python train.py --model="segmentation model" --dataset="simulated stained blood smears" --train_examples=48750 --image_size=64 --crop_scale_min=1 --horizontal_flip=true --translate=0.12 --num_classes=5 --arch="unet" --norm="groupnorm" --activation="leaky_relu" --weight_standardization=true --pixel_unshuffle=2 --widths=[64, 64, 128, 256] --blocks_per_level=3 --block="plain" --attention=false --upsampling="pixel_shuffle" --init="trunc_normal_002" --optimizer="nadamw" --lr=0.0046 --beta1=0.9 --beta2=0.98 --eps=1e-08 --grad_clip=0.5 --steps=21200 --batch_size=64 --epochs=27.8 --lr_schedule="cosine" --final_lr_fraction=0 --warmup_steps=420 --weight_decay=0.01
Rows from block 10 of a small segmentation model, named by matrix and row number. Each number is 500 + 40 x the weight over its row's rms, rounded and kept within 0 to 999. All counts start at 0. Numbers have three digits each. After the name is the row's rms in percent of the matrix's.
After each channel's rows are labels from the 100 images, of 14976, where the channel reaches its highest value: "top examples" is what is common among them. Only what is clearly more common there than usual is listed. The data: simulated stained blood smears.
# conv: 3x3 conv (model.mid.1.conv.weight, 256x256x3x3, standardized in use, each kernel summed), inputs 0-85

conv.14 091:548498439470550434511543473521487518487563458453449456447521491482492484549425544549537462509407560465523509527482544490492558559571499568545534494458549497437491484550516523517528542452459524490522464466509529551458533456557504505509440529451536500556457458
top examples: crescents

conv.13 112:533434502410531410523553526443401494515542518413490436510475517539512519529470520530521528520475528465434422434490516439458512481532488530499518440415522497469482427511483479484490508448458530421501493501469522515470514497518432495483476521464507433507474472
top examples: ovals

conv.53 064:520510438520562508528538434513492511460518466479471499455508450424471454513503546581547442519482505455489509507442529480474532518536452546559553487482523515439446489519504471518538518455454561503487424425486512547452512420513518483518466536447501504506446465
top examples: no large cell

conv.22 063:543506436482550502536555432501480517475556474457489455462527452447469470544502554578538463502478536481478515493454522475517522537544471547585556491454509521467475480535515481529525507464480568472479449442510504562458496443526502500523457552466498495519475474
top examples: no large cell

conv.212 065:528500457513547549556575418505499517462534450471476486457519463445485462531481555550539447480490541493499544481476525487500532548565476547623576505470513530487480498530507471535538518475507601499484475445507505583473496456521509522521499569479516507530503487
top examples: no large cell

conv.40 066:524508451459552448543533471523460511483533476454493443483527475459474493520479571597563476539476493472471483501480523470498542523532473530552560472447528533473482464507532492558557527463474517474515447460483546524462551463515484504556402553461522497507464456
top examples: ovals

conv.216 086:535480485465574494579568494506464493483545494458484461497516483476476499520468572570565481507482511466478497488464497463510497543541466542607595466456488564452470457513528471553557485449469558478475466450503492582467482450516484484537470590459489490510479469
top examples: ovals

conv.23 068:542504445474565476546571471507467522486560474472483470469521459449472474541488563580550472523458525485482510489456523462493529540546474539567564490444516537464474466533519486539540511467492562479490453446521511556464513439535485504526456551467509484525474473
top examples: no large cell

conv.109 042:531436494459538548589594417469425509456524487505465470496530481510469494539517504518534508468541471536476450482548496538501500406516512513463561468486501534614519489485489452489519496509536513542467500525485453536554481566496511517511522542550513543491537505
top examples: no large cell

conv.188 057:581505471459561464561568502520481524479591492460488456481529474467472494549471548588561458530452538495460497465475519463503535525560477565557594480462519541464489478542522496533534530467493531447501462433507529566473520438557444508533442585478531466558502482
top examples: ovals

conv.85 075:526506476439563464549568507521464507486540507445495447496520486487475503523479562573552493526465526443488493504448488462493509550539463534583580468436498540431459448516529472542552482425444549474481449444492503568455489446516491485528441567447483496508462455
top examples: ovals

conv.121 099:533492474441574395549553501493468497481553472461462423457513484487496479542440581580575465514428564472467480474462547470513559555558475555535547493452543535440474464547540504536547541453473514463519474453514533542451526447554472504543443554455523485541473465
top examples: ovals

conv.89 076:522497466477560489561596471500464493472554459448484446466517479470504487526470553571543460512455536477493497482472534478497534544559480554605582495454524537453486490537517496534545523457476596477513469447481527588461524447527485512512485570470515484529486461
top examples: crescents

conv.57 064:556473483418567406567584497492439510472582473430476415494503505516501504553445571568561490511447549489471468482490540472505546533566497565540560472426550525478506443543516492514529535455487546458521493466491544563482526485536471518523464576469531481531493481
top examples: ovals; kidney-shaped nucleus; crescents

conv.183 051:521463429567523591523539415514516488435520466530414574479501401407420434527475496513514443474555476519520507542489486508461503432534468545494518493526518524551509523504468506479508490508541476575482443490493478478518485508499574488493491503524514576507500498
top examples: no large cell

conv.134 074:522510452461548451544516487508448508479530489472484466484525465456475484517492560584562474549485491457475470488457527459488543496530464526532547468448540509462463461500508476532536525458460501456511433449485547521457561444520470492534393543456515477505456458
top examples: ovals

conv.44 055:520523425536539508513504412526510518471506451499474506449516458422473456514519541567546448521491512458490529517444543485480549504535450529516515489489544495461449513518505464514534535474463538506496416432492518512457534424518513488519447511451513513525443462
top examples: crescents

conv.97 059:544526479476561496570577487516469512454552490455501474485528463453475490528503558581553456536483520472482499516466516486500527539555487551621600484458521551473483472522511498533539515454497568483483471439492515580466525451523488513508466593469518497514482477
top examples: ovals; no large cell

conv.148 107:533412503445516421512539518412414509532531522414483466511478523546527516526483502514502543511490533474412430403505514447459503493519500520480498452429517493480500455509477477473478506469472528412493488517479517499481506501513417506472471508478504420505479477
top examples: ovals

conv.177 116:520451518410519425512547543446400487510527531417499437518468522540516524511473512517504528517488513455439430435469505424457499486516473517501506432407504491469476414504483459485485499445451524423492494490468516517474505493512436487480489520466500438498472472
top examples: ovals

conv.86 079:533510468445561437543570519516442511492540509441502428494505505506494525512465548580548497548458511449480459497461506465477523529540470536572573455434520519440470448508516480533540505439441557460504450455472540556450526454514472500511432554445504478500459455
top examples: ovals

conv.246 087:535498481445570455559554519519458506502554507456492453497516490495483511527464567580565492529462523462488499499464502464500510552538481538573575465434502550443467447517532479546553497461457533472490454448501512567457498447521479494534441578452493488513470468
top examples: ovals